{
  "weight_standardization": false,
  "muon_scale": "match_rms_adamw",
  "adamw_lr_other_params": 0.00084
}
Rows from block 4, named by matrix and row number. Each number is 128 + 24 x the weight over its row's rms, rounded and kept within 0 to 255. All counts start at 0. After the name is the row's rms in percent of the matrix's.
# weight_hh_l0: LSTM recurrent weights (gates i, f, g, o stacked) (model.rnn.1.rnn.weight_hh_l0, 768x192), inputs 0-191
weight_hh_l0.99 088 [104 136 128 100 166 155 117 138 109 140 115 131 122 113 127 148 104  83 130 143 156 135 125 130 145 132 146 130  94 119 103 108 126  76  98  55 131 124 135 114 136 135 102 116 126  93 123  96  96 114 153  92 167 176 122 122 103 117 166 141 116 109 131 116 107 112 138 148  93 147 175 133 162 122 132 160 141 114 115 120 127 138 158 123 132 163 147 119 140 144  77 130 159 124 147 140 140 130  96 201 165 105 136 140 145 150 108 129  88 104 102 130 117 128 133  93 121 135 101 144 121 136 107 160 164  99 126  96 119  70 114 130 111 104 145 119  80 149 128 167 142 125 134 144 141 141 174 155 131  95 122 132 143 142 141 135 137  99 158 151 112  90 122 160 177 123 123 178 137 145  99  81 110 147 154 121 144 129 144 169  72 148 144 123 136 138 178 176 106 125 121 150]
weight_hh_l0.100 084 [ 80  89 126 128 121 130  64  50 127 122 114 153 135 138 151 120 108 127 119  86 131 119 105 150 105 148 128 141 124 155 134 122 120 175 103 165  75 125 137 105 124 121 151 121 139 142 141 135 107 130 145 129  92 163  97 104 122 137  83  76 131 161 106 155  93 131 101  95  83 102 138 101 112 154 125 105 154 154 140 127 128 124 107 162 127 156 150 143 100 133 158 175 135  82 168 134 112 122 145 108 127 145 141 137 131 127 103 176 123  96  93 154 124 137 115 109 117 156 164 177 115 142 162 155 109 123 112 101 146 152 165 124  99 136 100 140 136 114 105  86  88 115 152 136 113 112 126 135 127 111  91 144 114 111 146 158 112 103 125  92 131 161 138 139 146 142 120  74 181 109 131 145 156 132 131 118 167  98 129 119  86 144 111 125 131 127 153 133 151 122 121  88]
weight_hh_l0.101 088 [139 189 126 120 154  99 141 158 160 175 147 123  72 121 149 107 116 107 120 136 134 188 177 133  92  97 106 127 128 130 147 145 111 122  86 179 129 107 129 149 129 103 137 111 150 143 111 146  67 136 118 134 114 117 100  87 136  95 106 161  98 162 124 139 117 149 130 105  90 144 140 127 150 105 129 151 136 111 140  86 143 111 140 166 102 114 154 146 144 141 149 164 165 129 119 119 121 124 123 123  84  96  89 103 105 106 178 126 127 149 134  91 134 115  97 143 167 132  92 143 102 166 150 146 104 147 130 117  96 108 107 121 125 102 144 121 119 149 158  87 154  96 110 144 127 128 156 160  96 111 143 120 100 137 134 140 160 138 138 144 161 135  99 117 130 108 133 137 131 133 126 104 139  75 112 104 112 101 148 103 124 145 134 168  95 124 107 156 188 158  91 147]
weight_hh_l0.102 098 [136 132 152 155 140  90 134 113 140 144 132 167 108 106 124  91 139 129 166  98  96 136 137 106 111 155 146 119 128 123 152 101 147 141 108 184 131 126  94 144 108 133 194 122 142 148 106 148 110 107 124 155 104 140 102 104 100 132 165 112 154 107 140  72 100 160 129 120 127 127  55 163 106 119 135 133  86 103 170 139 142 113 139 168 125 105 117  93 121 143 168 109 142 140 129 142 120 100 110 164 152 133 107 107  77 107  64 142 128 115 128 131 151 114 142 135 109 118 121 152  88  91 149 110 147  91 136  93 127 140  88 103 160 144 165 110 110 136 129 145 127 116 119 167 157  95 169 125 120 123 162  99 104 111 106  53 110 108 141 144 105 141 161 148 126  91 160 138 138 130 112 146 133 146 109 155 123 132 114 152 121 117 115 142 176 105 157 129 128 141 130 142]
weight_hh_l0.103 096 [120 143 123 138 114 111 121 144 134 152 190 129 128 110  92 131 112 139 126 128  43 131 127 129 109 126 166 167  76 111 113  89 122 121 150 122 161 101 147  93 124 101 167 155 128 123  97 122 137 136 162 155 147 128 113 117  84 161 171 143 138 129 159 115 124 176  97 149 114 141 136 167 128  89 134 108 102 123 156 129 135 140 109 113 166  92 149 111 184 141 125 131 110 115  86 173 112 141 108 170 130 151 158 114 124 153 124  69 130  95 128 119 137 156 134 140 142 112 103 149  96 164 125 120  85 101 113 126 122 129 107 160 148 135  71 117 185 140 124 163 148 134 159 111  98 152 133 107 127 133 114 117 123 131 173 115 125 142 129 106 131 134 140 167 110  93 158 125 142 129 119 168 160 121  97 117 131 134 106 118 124 160 117 124 143 135  73 111 134  95 142 153]
weight_hh_l0.104 103 [164 158 140 145  66 144 143 139 105 132  87 142 151 126 141 169 121  90 153  88 139 107  96 123 151 133 155 141 123 100 177 113 103  99  81 142 136 140 122 123 116 147  84 120 156 144 108 129 150 130 135 139 168 164 136 113  84 109 147 127 117 128 142 115 136  90 128 126 107 116 141 132 143 139 108 124 166 139 167 139 152  97 122 117  93 141 147 169 127  71 142 169 123 133  84 132 172 136 120 137 127 169 128 145  83 108 103 121 126  88 131 137 175 121 160 156  83 119 141 113  81 151 117 113 170 127 130  64  86 146 117 134 127 152 144 149 131 128 131 116 100 149  72 111 153 118 126 156 162  99 160 117 101 128 134 135 120  93 134 158 124 120 114 135 115 108 166 126 125 141 124 173 112 135 116 163 140  90 146 164 113 113 135 105 127 123 116 114 158 142 136  81]
weight_hh_l0.105 098 [125 159 141 149 119 151  72 143 146 119 115 146 146 113 112  91 120 109 129 114 125 133 148 103 129 125 138 146 122 180 108 137 110 108 153 145 127 112 123 125 101  98  66 137 102 207 118 125 144 103 142 146 190 113  90 142 103 130 111  90 151 124 114 170 117  99 127 141 125 126 137 116 108 152 144 107 147  93  92 128 181 105 130 147 105 142 132 123 114 165 128 110 121 163 117  75  99 151 151 116 123 104 194 119 128  75  99  72 116 136 151 178 103 120 149 176 127 103 136 155 133 140 124 131 110 131  95 144 131 171 102 130 119  97 121 126  87 115 113 112 159 153 106 116 152 102 147 126 166 109 125 159 129 121 103 159  79 131 135 117 131 136 134 117 124 145 145 127 149 152 132 142 151  98 127 131 115 102 132 139 109 165 149 137 111 141  81  93 136 124  86 112]
weight_hh_l0.106 090 [163 135 121 129 133  88 150 168  99 145 153 114 139 146 108 131 158 128 134 147 150  99 129  88 132 132 108 155  86 151 101 151 115 148  97 116 120  84 134 123 171 106 139  71 124  93 134  95 152 121 163 164 150  69 122 121 161 150 123 125 125 160  95  80 135 146  94 119 120 116 112 137 144 130 129 149 102 114  78 156 204 113 120 110 127  98 133 135 143 116 161 140 119 138 164 109 116 103 138 141 133 166 130 154 140 100  87 121 170 119 143 108 119 152  99 117 142 128 112 113 148 121 136 119 151 134 128 139 101 105 145 118 127 149  83 129 154 125  87 160 146 186 145 124 114 121 135 133 173 120 116 120 158 101 113 194 138 157 125 155  73 140 107 103 132 128 110 138  84 138 128 138 141 132 160  99 139 108 133 152 105 170  97 120 141 147 156 109 144 110  98 153]
weight_hh_l0.107 100 [126 140 133 160 124 143 125 110  94 142 129 138 118 150 159 122 193 110 105 167 148 117 127 140 141 123 145  93 125 108 146 117  97  56 125 128 144 146  95 164 114 140 163 103 122 111 160 117 114 130 126 149 138 133  88 149 109 127 150 159 102 154 158 119 133 127 123 117 122 108 103 127 134 132 122 131 157 156 119 136 164 119 180 154 115 125 136 153 116  99 164 156 155 138 132  87 129 115 120 181 122 114 109 114  94 113  91 175 137 116 122 158 169 164  97 156 134 161 116 160 128 130 118  92 162 120 113  75 116 153 118 138 132 112  95 154 108 155 117 126 116 139 144 125 121 153 144  90 122 119 127 148 156  97 114 134 137 126  81 133 117 139 197  70 112 122  87  91 106  95 163 174  97 131 153 105 108 129 113 156 124 159 130  84 103 119 120 166  99 118 151 148]
weight_hh_l0.108 087 [118 139 125 156  92 125 132 152 123  83 117 109 140  63 144  98 112 110 125 124 154 143 153 123 101 163 140 177 103 160 145 132 138 118 116  99  99 155 133  98 149  73 145 101 115  98 150 103 128 117  98 116 158  91 143 118 114 150 107 154 118 152 138 145 103  92 117 100 141 128 129 150 144 109 109 124 112 134 142 161 133 151 141 113 127 102 143 161 149  91 161 103 104 157 134 149 114 180 151 162 136  88 165 117 126 146 124 103 132 155 122 106 128 150 135 100  93 108 122 143  97 147 115 139 166 121 103 109 115 153  97  87  92  93 109 138 114 101 113 114 136 101 143 140 169 104 120  95 152  66 120 160 105 139 119  98 161 150 155 118 123 124 143 101 164 134 114 127 112 144 152 135  83  92  97 126 123 119 146 141 193 178 120 112 102 145 167 110  89 149 125 143]
weight_hh_l0.109 101 [102  99 129 135 140 100 141 125 144 105 160 159  90 131 152 127 104  88 133 119 125 168 130 130 103 149 188 134 155 105 116 112 122 102 189 135 135 138 130 180  84 144 127 133 146  96 122 158 111 141 186 104 107  91 150 103 145 149 122 145  93 116 161 129 132 132  99 121  90  73 107 131 119 171 141 137  91 122 138 113 124 138 124 113 174 157 141 150 138 128  99 101 143 112 104 114 116 140 102 105 150 136 110 116  94 133 108 145 145  66 147 126 113 100 144 118 132 117 110 130 102 140 111 122 123 122 131  87 185 146  46 166 134 141 125 124 103 141 126 179 139 123 128  96 140 128  85 126 131  90 109 120 124 136 142 119 125 133 114 141 123 145 113 131 118 146 166 131 123 136 150  90 132 131 129 202 127 120 101 117 112 141 132 149 116 123 160  91  86 107 134 174]
weight_hh_l0.110 099 [150 119  83 102 134 118  99 117 112 163 152  97 164 109 159  98 138  97 110 115 105 152 136 122 107 121 113 129 118 181 109 130 115 148 126 122 133 118 109 115 140 173 127 140  85 149 171 106 133 167 172 123 124 137 135 134 118 117 140 115 123 122 125 147 128 148 119 103 153 128 115 132  93 126 157 116 153 144  86 106 175 115 146 107  98 130 159 102 115 111 131 135 117 146  73 133 119 126 126  98 120 136 142  82 117 139  93 108 105 112  74 171 166 115 116 155 146 131 126  78 137 166 133 146 158 105 125 163 100  99 137 120  97 142 128 150 166  69 169 118 112 138 115 140  72  99 102  87 126  98  97 129 124  90 109 152 129 118 169 125  98 141  94  88 126 113 184 136 126 102 173 109 111 133 106  93 140 100  97 151 142 135 137 146 121 144 119 138 172 148 100 130]
weight_hh_l0.111 099 [150 137  99 132 144 143 132 138 151 117 124  76 118 133 117 182  93 109 105 111 106 181  86 106 117 149 129 125 159 100  91 145 162 127 103 140 126 100 158 131 134  84 150 115 159 181 101 114 176  98 133 141 116 134 166 107 142 174 142 113 165  80 115 120 160 113 165 151 129 122  81 119 115  95 136 153 151 118 103 110 176 149 121  86 136 114 149 111 170 129 131  99 125 155 137 125 127 145 144 143 123 137 115 124 141 162 115 128  99 105  82 166  91 145 123 119 143 126 100 116 105 131 113 100 127 113 131 119 103 125 150 167 107 134 102 158 141 108  90 101 124 167 142 111 116 116 137 113 139 143 139 199 145 130 141 111 103 158 128 120 110 151  77 160 118 132  61  78 144  93 159 144 114 128 115 145 114  96 141 125 149 129 145 116 116 138 149 150 129 123 152 115]
weight_hh_l0.112 081 [121 125  96 168 126 145 124 121 136 152 135 135 156 135 129 144  75  94  87 125 134 150 101 183 108 142 157 150 130 159 104 140 105 124 132 144 141 105 108 184 120 129 111 128 147 132 137 131 151 116  88 175 133 130 120 120 130  78 112 133 154 159 147 116 131 138 154 159 143 119 116 128  97 108 132  75 139  80 155 146 116 134 119 107 129 139 129 164 115 157 119  97 148 163 115 116 148 120 103 154 132 114 141 121 107 136 110 131 153 122 158  82 166 113 117 126 114 172 127 117 131  67 113  95 143 121  98 100 100  78 148  95 105 112  96 133 167 109 109 145 165  93 100  82 111 160 143 104 151  68 149 139 149 112  91 136  88 139 111 117 150 127 165 127 134 107 132 137 155 135 148 151 105 133  69 124 109 146 122 115 157 148  66 120 131 148 138 120 102  87 129 111]
weight_hh_l0.113 102 [ 58 133 171 121 127 123 124 117 143 170 125 105 140 128 131 103 106 110 136 108  87 130 106 160 153 120 147 119 112 149 125  90 196 141 164 120 134 129 133 106 137 155 148 146 144 149 113 134 141 105 107 123 113 122 150 117 104 120  94 129 127 167 139 155 131 157 117 134 118 151 153 134 112 134 112 135 130 146 152 124 137  90 150 102 188 125 169 179 127  88 110 139 118 136 150 124 110 158 127 122 145 129 130 110 125 117 100 132 110 122 110 101 120 174 163 125 117 136 108 204 102 151 147 128  80  80 133  61 129 127 106 117 101 158 116 135 119 146 148 128 131 154  99  99  95 122 113 146 126  97 121 106  92  57 142 118 132 146 167 171 137 161 140 140  72 109 108 174 109 139 116 132 161 147 108 155 126 142 111 123 128 117 172  91 134 113 136 126  97 125 114 118]
weight_hh_l0.114 109 [148 107 131 103 133 103 115 153  79 146 110 168 121 102 118 138 146 133 160  97 138 151 115  91 153 130 168 123 128 130  93 133 115 127 152 110 151 160 134 128 141 103 145 152 122 149  99 113 115 118 126 126 119 127 111 154 171 106 157 134 145 103 119  63 111 114 132 148 153 112 140 138 176  91 130 159 139 121 133 171 104 173 157 118 111 103 123 172 128 123 142 122 149  85 138 150 123 155  62  96 122  86 142 131  83 111  94 119  90 137 142 115 151  99 152 106 113 117 128 125  89 104 148 141 143 152 127 152 164 123 105 116 173 158 159 135 156 134 153 167 117  99 128 184 100 153 148 139 142 149 149 153 129 122 134 123 128 126 177 108 146 176 168  98 118 109 102 151 141 100 121 146 159 118 117  99 123 137 116 151 111 144  88 131 115 125  87 145 104 195 129 131]
weight_hh_l0.115 105 [140  92 177 138 105 125 128 158 107 154 129 187 106 117  97 122 153 159  87 130 181  92 155 125 139 155 178 102 129 118  64 120 116  96 147 154 145 123 105 127 126 132 145 120 103 145 106  96 139 113 102 162 108 101 141 156 108 152 122  95 131 160 108 126 126 128 131 126 170 133 118  84 121 139 154 129 132 127 142 143 139 199 105  90 118 145 123 109 142 106 150  99 164  86 132 140 135 126 133 131 110 134 127 145  90 142 114 162 104 118 144 120 146 131  73 149 110 114 109 136 127 102 152 108 123 136 101 118 164 169 130 152  96 194 126 128 120 133 122 146 113 158 139  97 144 110 136 155 121 130 153 137  97 132  92 118 144 102  78 140 153 140 150 152 111 168 135 116 124 160 136 144 156 151 111 140 174 153 128 136  99 145  96 125 174  68 123 138 109 103 117 131]
weight_hh_l0.116 100 [138 131 167  90 121 115 120 149 153 121 139 119  88 104  98 138 129 175  90 117 121 144 131 114 137 201 145 111 153 132 112 134 108 131 116 107  90 103 154 108 147 156 148 121 129 144  81 135 109 122 107 120 114 108 137 112 132 147 133 149 161  90 127 166 130 129 119 143 111 124 178 150 120 119 154 130 160 151 126 152 127 154 130 167 164 141 142 114 147 142 144  91 121 114 113 125 163 115 133 114 104 120 144 163 132 112 154 129 137 136 125 123 162 121  96  99 158 117 111 167 134 119  76 135 164 152 202  80  82  77 123 157 158 143 140 114 114 122  70 116 123 145 115 128 129 121 122  81 138  82 151 145 127 136 155 120 143 102 127 142 111 125 133  88  86 118 136 143 140 109 110  82  68 175 117 150 111  99 108  95 131 132 134 145 182 112 106 127 124 120 167 140]
weight_hh_l0.117 087 [161  94 126 154 133 146 129  63 120  73 170  91 115 126 119  62 124 108 124  94  70 122 148 142 139 134  92  96 105 144 114 126 100 128 146 128 173 117 106 156 140 121 147 145 153 102 182 144 120 168 126 172 181 162 143 103 142 105  96 145 127 164 122 111 120 172  87 142 134 164 182 108 163 140 172  99  88 168 109 105 124 102 146 123 151 111 132 132 161 126 185 156 135 150 148 118 131 110 118 151 123 135 123 132 123 141 118 148 139 124 106 157 133 140 134 116 150 108 111 122  97 137 114 103 129 125  93 120 188  93 133 123 129 109 139 134 152 131 102  87 164 156 104 141 162  87 129 109 133 138 111 140 133 127 117 134 144 127 138 109 134 167 141 105 129 132 114 122 157 110 132 136  99 156 130  93  99 123 154 142 131 180 129 128 107 130  99 134 118 117 131 109]
weight_hh_l0.118 094 [126 142 160 158 112  97 113 133 182 125 110 159 168 116 178 126 115 128 153 122 143 107 188 129 110  90 185 127 142 114 124 137 135 106 145 129 143 161 110 107 112 117 145 139 166 165 160 117 125  93 103 184 176 133 145 128  86 129 116 162 137 109 134 112 128  67 113 163 129 164 160 133 140 144 101 123 139  85 138 143 156 136 111 135 136 129 118  96  89 146 163 177 176 123 112 122 153 166 147 126 179  75 154 123 113 156 151 166 144 129 103 160 106  99 119 157 132 133  79 153 124 142 163 140 133 113 122 134 114 116 116 122 119 133 140 104 125  96 171  94 134 166 136  74 119 127 117 149 133 127 148 122 166 138  94 127 132 155 136 106  97 136 143 145 125 107 115 138 139 145 139 113 142 121 123 123 141  77 123 154  98 172 137 134 114 130 128 133 158 123 125 100]
weight_hh_l0.119 099 [136  98 135  76 123 119  71 109 129 111 151 119  88  84 147  86 140 131 151 148 139 160 132 124 131 107 158 118 114 136 135  99 122  87 169 137 104  80  94 177 172 104 114 139  80 189 146 137 144 138 142 159 124 144 144 105 119 138 150  92 137 144 132 117 135 139  78 109 136 128 108 134 108 105 124 106 141 123 122 149 125 129 112 163 115  95 111 124 136 143 111 144 113 129 168 138 118 114 147  68 125 125 132  63 106 103 139 102 153 155 125 111 157 125 199 116  78 164 116 173  97 126  78 121 116 140 117 106 142 136 121 117 130 137 126  76 134 136 114 148  83 106 118 140 121 107 127 121 142 118 120 167 110 136 102  96 177 161 104 134 122  89 123 118 136 140 171 143 139 148 123  89 153 113 118 164 124 133 128 127 144 119 154 126 145  98 125 107 143 129 154 103]
weight_hh_l0.120 114 [114 147  97  87 139 128 112 167 170 109  92 107  95 109 117 115 133  94 183  77 119 121  87 110 126 135 108 139 168 116 143 134 128 165 178  88 139  90 109 136 119 107 185 126 166 142 139 122 120 109 141 140 115 140 126 149 169 121 156 129 110 157 139  93 154 133  97 140 138 152 139 117 130 159 153  93 139 148 150 128 151 108 150 106 105 154  74 143 110 145 111 143 116 130 100 107 127 129 150 108 133 153 129 128 108 152 132 141 111  86 123 149 147 178 129 122  80  99 142 106 118 114 132 140 110 152 147 108  84 142 137 114 124 105  92 127 131 130  82 101  88 124 100 151 140 111 142 129  87 132  97 130  90 115 157 111 149  94  76  87 130  69 166 154 117 119 156 100  92 125 142 152 104 152 134  96 116 126 152 147 131 154  85 106 129 126 115 117 136 117 116 162]
weight_hh_l0.121 083 [130 108 121  93 166 150 137 102 112 110  98 126 168 116 131 147 115 127 116 158 125 123 117 120 124 145 138 155 132 111 113 110 150 149 145 183  98 149 107 118  97 118  99 159 139 143 109  93 130  94 120  87 211 111 160 150 127 137 132  80 122 161 112 104 150 133 113 160 127 154 163 101 118  90 136 127 160 135  66  96 166 146 123 147 126 151  88 103 116 146 115 122  94 135 140  56 108 131 134 146 142 102 150 106 145 116 200  82 170 165 157  95 116 118 113 128  92 134 114 105 116  81 117 168 104 142 123  86 109 174 139  92 147 131 113 119 104 116 150 142 140 152 126 105 154  90 169 140 162 133 101  91 141 132 140 128 113 103 160 142 132 133 155 143 128 122 131 138 124 103 125 131 121 121 131 137 112 156 109 124 119 122 146 104 140  91 133 151 139 122 134 113]
weight_hh_l0.122 084 [119 127 108 125 136 106 108 102 124 144 141 139 117 161 127 114  94 111 127 133 149 193 127 145 128 111 133 141  71 180 131 163 121 116 130 138 112 143 111  84 119  75 168 128 151 156 145 115 127 139 135 152 132 131 117 144 125 185 126 132 124 100 122 115 133 140 128 110  81 105 122 153 138 133 133  84 148  96 159 150 152 130 135 123 136 148 155 121 149 113 114 119 127 154 117 151 148 139 137 112 129 175 131  86 107  88 138 131 102 153 114 156  79 159 142 104 103 126 131 164 150 136  95 106 145  99 132 138  87 130 172 149 123 114 109 124 104 176  91 106 159 146 143 112 121 114 191 133 130 117  58  94  74 119 158 160 145 107 113  83 112 141 119  78 126 185 123 137 161 137 138 135 117 144 136 163 116 102 145 130  94  92 125 112 107 103 153 159 121 132 152 130]
weight_hh_l0.123 101 [117 137 140 119 142 149  94 124 134 103 103 117 128 113 137  82 135 105 106 116 138  86 119 139 117 126 111 134 123  84 134 115 126  96 147 159 118 156 152 144 136 150 108 152 183 109 109 125 137 120  91 178 126 122 168 131 176 140  80 168 142 110 156  85 119  98 151 145 104 118  93 150 171 134 152 126 130 129 123 155 152 169 162 160  88 141 131 152 135 163 163 115 164 119 122 150 109 140 147 153 120 153 121 112 110 140 132 147 134 152 118 138 116  80 118 168 105 127  74 103 135 145 145 110  93 129 174 167 142 139 131 145 113 156 146 107 143 192 140 138 120 127 143 149 132 150 105 144 109  70 120 136 134 123 106 174 159 143 124  99 149 183 142  90 161 137 157 127 167 115 107 123 191  96 110 138 126 101  94  96 122 108 134 119 138 113 145 119 106 129 130 134]
weight_hh_l0.124 110 [140 114 112 172 146  63 110 125 120 112 139 189 125  93  85 118 122 149 134 110 117 124 112 145 143 152 162 127 118 166 171 124 101 166 120 104 125 145  92 160 131  57 146 137 135 135 131 148 155 173 126 136 126 135 128 160 105 127 147 130 152  91 152 137  95 143 106 117 125 128 163 146 119 137 136 131 156 182 139 135 159  49 116 122  79 169  92 153 129 184 146 178 145 154  86 153 141 104  89 132 140 110 126 112 148 139 138  99 138 107 122 131 160 139  85 152 116 112 134 152 155  96 128  98 106 139 115 128 127 113 125 111 128 131 129 106 110 132 100 129  99 137 129  99  70 147 118 154 100 125 114 114 128 115 128 116 116 130 141 165 124 147 127  62 135 106  95 144 129 123 121 137 135 131 135 140 130 131 152 123 118 143 101 161  92  93 140 162 148 109 142 151]
weight_hh_l0.133 088 [133 165 140 125 155  74 115 135 105  74 173 128  62 158 145 127 149 140 108 140 107 139  98 143 111 154 141 148 140 150 109 115 118  93 132 110 127 167 180 156 123 136 141 132 144 135 124 122 123 103 148 159 149 114 124  95 154 161 109 101  91 110 150 104 121 149 144 139 225 135 119 150 129  85 163 125 108 113 154 147 120 156 121 135 152  96 101 104 133 151 112 152 132 116 123 123 175 144 126 127 130 154 142 137 127 113  84 121 154 144  95 121 117 137 105 142 157 169 151 191 100 118 130 152 139 114 146 133 133 101 126 147 120 102 142 148 138 135  99 113 117 134 119 103 104  79 136 120 125  84 145 105 162 102 142  72 130  90 133 108 122 135 102 146 125 152 109 169 169 164 166 167 137 166 128 140 151 130 127 122 143 147 147 131 115  91 140 124 142 136 145 103]
weight_hh_l0.134 086 [136 146 137 144 135 144 105  73 167 122 127 142  73 168 145 180  96 111 142 114 152 111 156 153  77 127 159  83 131  99 129 172 154 100  89 166 115 127 167 146 157 101 132 136  80 125 152 122 137 102 140 100 125 160 137 152 147 133 163 106 141 127 147 128 144 149 122 125 113 132 113 106 157 127  94 107 111 110 130 125 164 120 126 136 104  96 171 119 122 103 129 148  86 164 167  90 158  75 160 166 115 117 111 131 142 110 142  91  91 132 132 135 142 119 157 135 138  99 130 151 148 111  99 130 144 113 129  64 158 145 139 129 150 111 114  99 110 130 114 138 130 132 149 152 151 127 147 140 154 124  96 117 165 164 135 118 102  87 137 123 183 114 140 136 150 124  93 133 155 107 105 140 102 139 142 164 165 116 115 116 101  99 114 126 152 131 166  92 124 124  80 122]
weight_hh_l0.135 083 [152 137 174  99 115 136 104 133 136 152 134 139 178 133 108  80 107 126 142 135 125 110 175 137 121 137 117 133 110 108 128  97 133 143 161 176 159 102 145 147  97 102 131 163 131 126 100 116 154  91 128 101 159  96 151 111 150 146 139 119  89 125 125 148 117 145 109 146 153 112 124 135 122 122 142 166 116 131 134 147 145 136 162 137 126 146 116  87 139 112 137 151 146 106 109 134 126  95 136  85 140 135 130 121 153 108 157 146 128 119 157 166 130 123 120 100 154 174 104 104 112  76 126 107 138 125 107  93 146 136 146 100 159 161 147 102 143 112  80 103  88 145 109  54 113 156 143 124 130 167 143 143 169 103 151  84 132 115 170 142 150 155 118  98 133 132 159 106 146 162 154 154 141 118 157 106  85 119 139 156 135 123 175  70 105 162  83 125 104 165 112 108]
weight_hh_l0.136 105 [146 132 124 105 117 116 132 169 152 135 178 164  94 226 109 173 147 157 115 147 133 133 105 139 138 154 134 124 159 114  80 133  79 104 187 134 151 121 125 208 112 103 155 160 100 149 121 151 145  67 141 155  90  97 135 179 128 101 121 134 120 139  99  99 140 126 108  96 108 125 175 120 123 108 131 127 157 119 108 125 141 135 127 120 132 128 135 169 139 119 139 137 134 156  86 118 142 165 130 150 135 104 168  99  99 137 148 141 134 121 103 116 102 140 100  91 139 124 109 154 106 138 143 124 134 144  79 133  89 120 119 128 126 143  81 125 143 135  70 112 134  93 152  88 139 127 145 138 143 146 114 139 142 119 116 108 121 131 141 131 142 135 124 114 131 102 124 102 147 124 111  86 124  98 139 114 145 112 129 136 136 108 130 120 119 111 191 107 118 135 146 157]
weight_hh_l0.137 094 [129 188 166 173 119 100  83 115 143 114 108 129 145 128 117 102 165 133 124 128 114  92 112 141 115 164 113  97  88 137 116 142 140 126 147  96 115  86 153 130 125  71  89 160 135 135 123 162 133 111 107 137 153 132  95 133 137  93 126 131  98 129 157 153 120  79  68 149 112 142 125 129 112 140 169 135 153 123 170 155 161  94 108 149 121 136 143 148 146 119 128 142 196 127 106 118 124 129 134 114  86 133 123 127 130 125 125 124 149 141 110 136 125 122 150 142 140 152 122 135 149  86 131  96 101  97 112 143 129 156 108 127  95 107 137  89 106 128 136 130 123 122  98 120 147 139 128 140 149 169 112  98 149 117 154 119 108  81 123  71 181 112 152  99 172 143 153  78 135 118 155 181 102 108 176  90 130 136 145 149 157 126 123 124  91 139 156 138 130  86 109 139]
weight_hh_l0.138 102 [152 156 134  75 108 159 110 111 105 134 123 148 172 128 129 131 152 120 103 116 132  92 156 166 137 125 190 119  54 100 173 137 165 113 138 126 148 169 159 130 104 168 126 138 138 126 136 140 151 152  96 111 168 131 114 149 105 130 106 131 140 110  99 142  78 137 131 138 134 143 103 148 153 109 119 121 122 162 172  89 129 150 148 125 140 137 126 119  71 116 134 138 142 137 146 115  83 163 102 162 114 137 148 158 121 152 116 123 121 136  87  87  79 116 114 107 114 107 137 155 123 151 133 159 119  85 132  72 107 134 164 120 127 106 118 112 120 122 108 123 156 135 146 165 138 117 117 154 166  83 114 122 138 136 126 115 134 116 106  69 135 141 138 110 142  95 108 122 153 128 145  79 156 147 125 166 127 145 102 152 104 122 135 138 135 127 204 137 139 141 133 149]
weight_hh_l0.139 092 [114 128 163 118  78 123 126 118 115 110 110 128 123 117 132 104 142  82 114 113 142  97 124 113 144 173 168 137 129 201 160 111  99 155 117 145 164 161 123 137  83  72 153 146 115 146 159 143  74 130 165 117  89 136  86 109 186 169  99 134 154 119 125 134 111 167 132 136 146 125 160 121 119 115  98 112 124 139 114 114 148 168 127 115 149 119 156 158 101  78 139 105 113 144 125 106 128 132 142 105 110 111  96 158  98 118 117 130  76 117  86 124 148  94 122 150 143 131 149  98 135 143 125  96 110  82  94  97 151 106 117 168 110 128  95 126 126 140 133 155 110  98 124 146 142 108 165 139 120 166 127 168 132 133 129 150 158 132 164 113 144  99 119 135 155 108  94 120 170  87 109 120 113 112  85 115 130 116 122 114 128 151 122 121 115 137  94 126 141 163 126 163]
weight_hh_l0.140 099 [120 100 145 140 151 118 150  96 148 142 151 102  93 104 149 152 141 114 127 121 124 109 173 124 179 136 111 132 118 161  94 163 105 135 103 124 134 101 121 141 132 124 146 103 134 111 101 120 162  63 143 103 150 143 106 139 167 161 144 145 111 124 132 131 138 132 119 136 113 139 145 149 130 143 101 142 130  98 148 168 126 168 104  77 146 153 161 127  88 138 122 105 144 113 118 128 115 111 131 122 126 108 134 133  82 107 108 124 129  85 131 140 107 138 112 138 142  92 153  70 128 102 123 165 138 123 127  97 195 187 153 151  58 141 124 119 131  84  75 115  89 135 126 115 143 105 136 169 148 126 120 106 101 118 159 127 139 105 111 155 167 168 131 119 150 156 112  90 176 132 105 161 148 111 132  92 134  64 126 115 127 157 138 148 134 119 150 119 127  95 122 125]
weight_hh_l0.141 100 [106 157 126 103 131 143 126 136  75 160 150 130  97  99 162 103  84 131 108 111  93 158 146 122 128 103 127 142 130 130 105 138 124 133 130 165 109 122 115  98 148  94 185 158  89  88 156 107 120 153  73 158 129 139  99 134 185 130 124 121 155 130 137  88 149 142  91 139 137 149 147 124 149 109 118 139 130 128 132 145 100 107 111 144 122 136 122 137 176 116 138 163 134 124  99  72  93 132 140 152 140 176 141 103 105  89 142 149  94 134 122 195 136 103 102 141 110 115 152  87  93 140 145 122  95 135 128 138 107 140  91 123 123 140 123 132 128 122  90 154  93 118 153  92 121  82 125 140 120 143 133 134 133 134 123 112 116 123 121 123 180 145 104 122 130  71 129 124 150 138 139 147 133 160  83 114  92 141  76 101 163  99 121 137 142 141 171  96 138 129 143 174]
weight_hh_l0.142 087 [152 122 132 178 113 120  97 152  81 145 125  71  89 138 123  99 143 123  91 148 149 179 147 136 138 156 137 126 180 135 158 142 138 114 144 150  59 111 127 101 117 101 159 127 138 122 113 152 112 112 158 137 111  88 143 155 143 125  92  91 113 139 122 132 130 129 128 132 124 143 133  85 116 136 168 188 138 133 114 140 156 132 146 152 131 102 144 128 129 131 113 165 118 140 135 123 153 130 133  97 148 121 148 130 110 157 144 109 117 134 128 144 151 148 139 125 109 188  93 102  75 144 160  95 105  61  97 114 110 137 120 113 149 138 132 109 174 104  84 122 111 170 128 183 117 116 102 119 168 154  70 140 114 139 125 143 103 151 128 140 134 110 142  86 133  92 154 122 104 114 108 148 130 154 111  83 127 117 129 130 120 121 116 113 114  87 170 138 117 115 136 157]
weight_hh_l0.143 102 [167 135 110 130 144  86 122 100 115 145 137 114 120 133 117 124 111  81 117 129 138 141 142 119 107 113 120 126  97 154  92 160 148 156  86 133  88 127 159 119 119 154 125 157 119 121 121 129 116 109 118 135 135 157 103 144 141 141 106 104 145 129 168 123 113 157 155 124  99 120 181 111 122 112 125 176  79 105 103 159 125 126 152 179 153  94 101  89  97 126 139 150 124 109  94 126 170 120 147 125 155 153 149 128 124 118 150 137 163 161 103 107 158 121 120 113  98 131 115 122  75  88  95 165 196 169 127  91 126 123 140 135 170 164 102 123 167  83  99 126  76 147 114 105 161 149 136 122 148 129 129 136 135 107 104 115 116 144 105 134 137 128 125 138 134 124 104  94 154 111 148 124 102  93 110 119 134 115 146 121 131  79 164 146 162 204 148 118 127 107 141  99]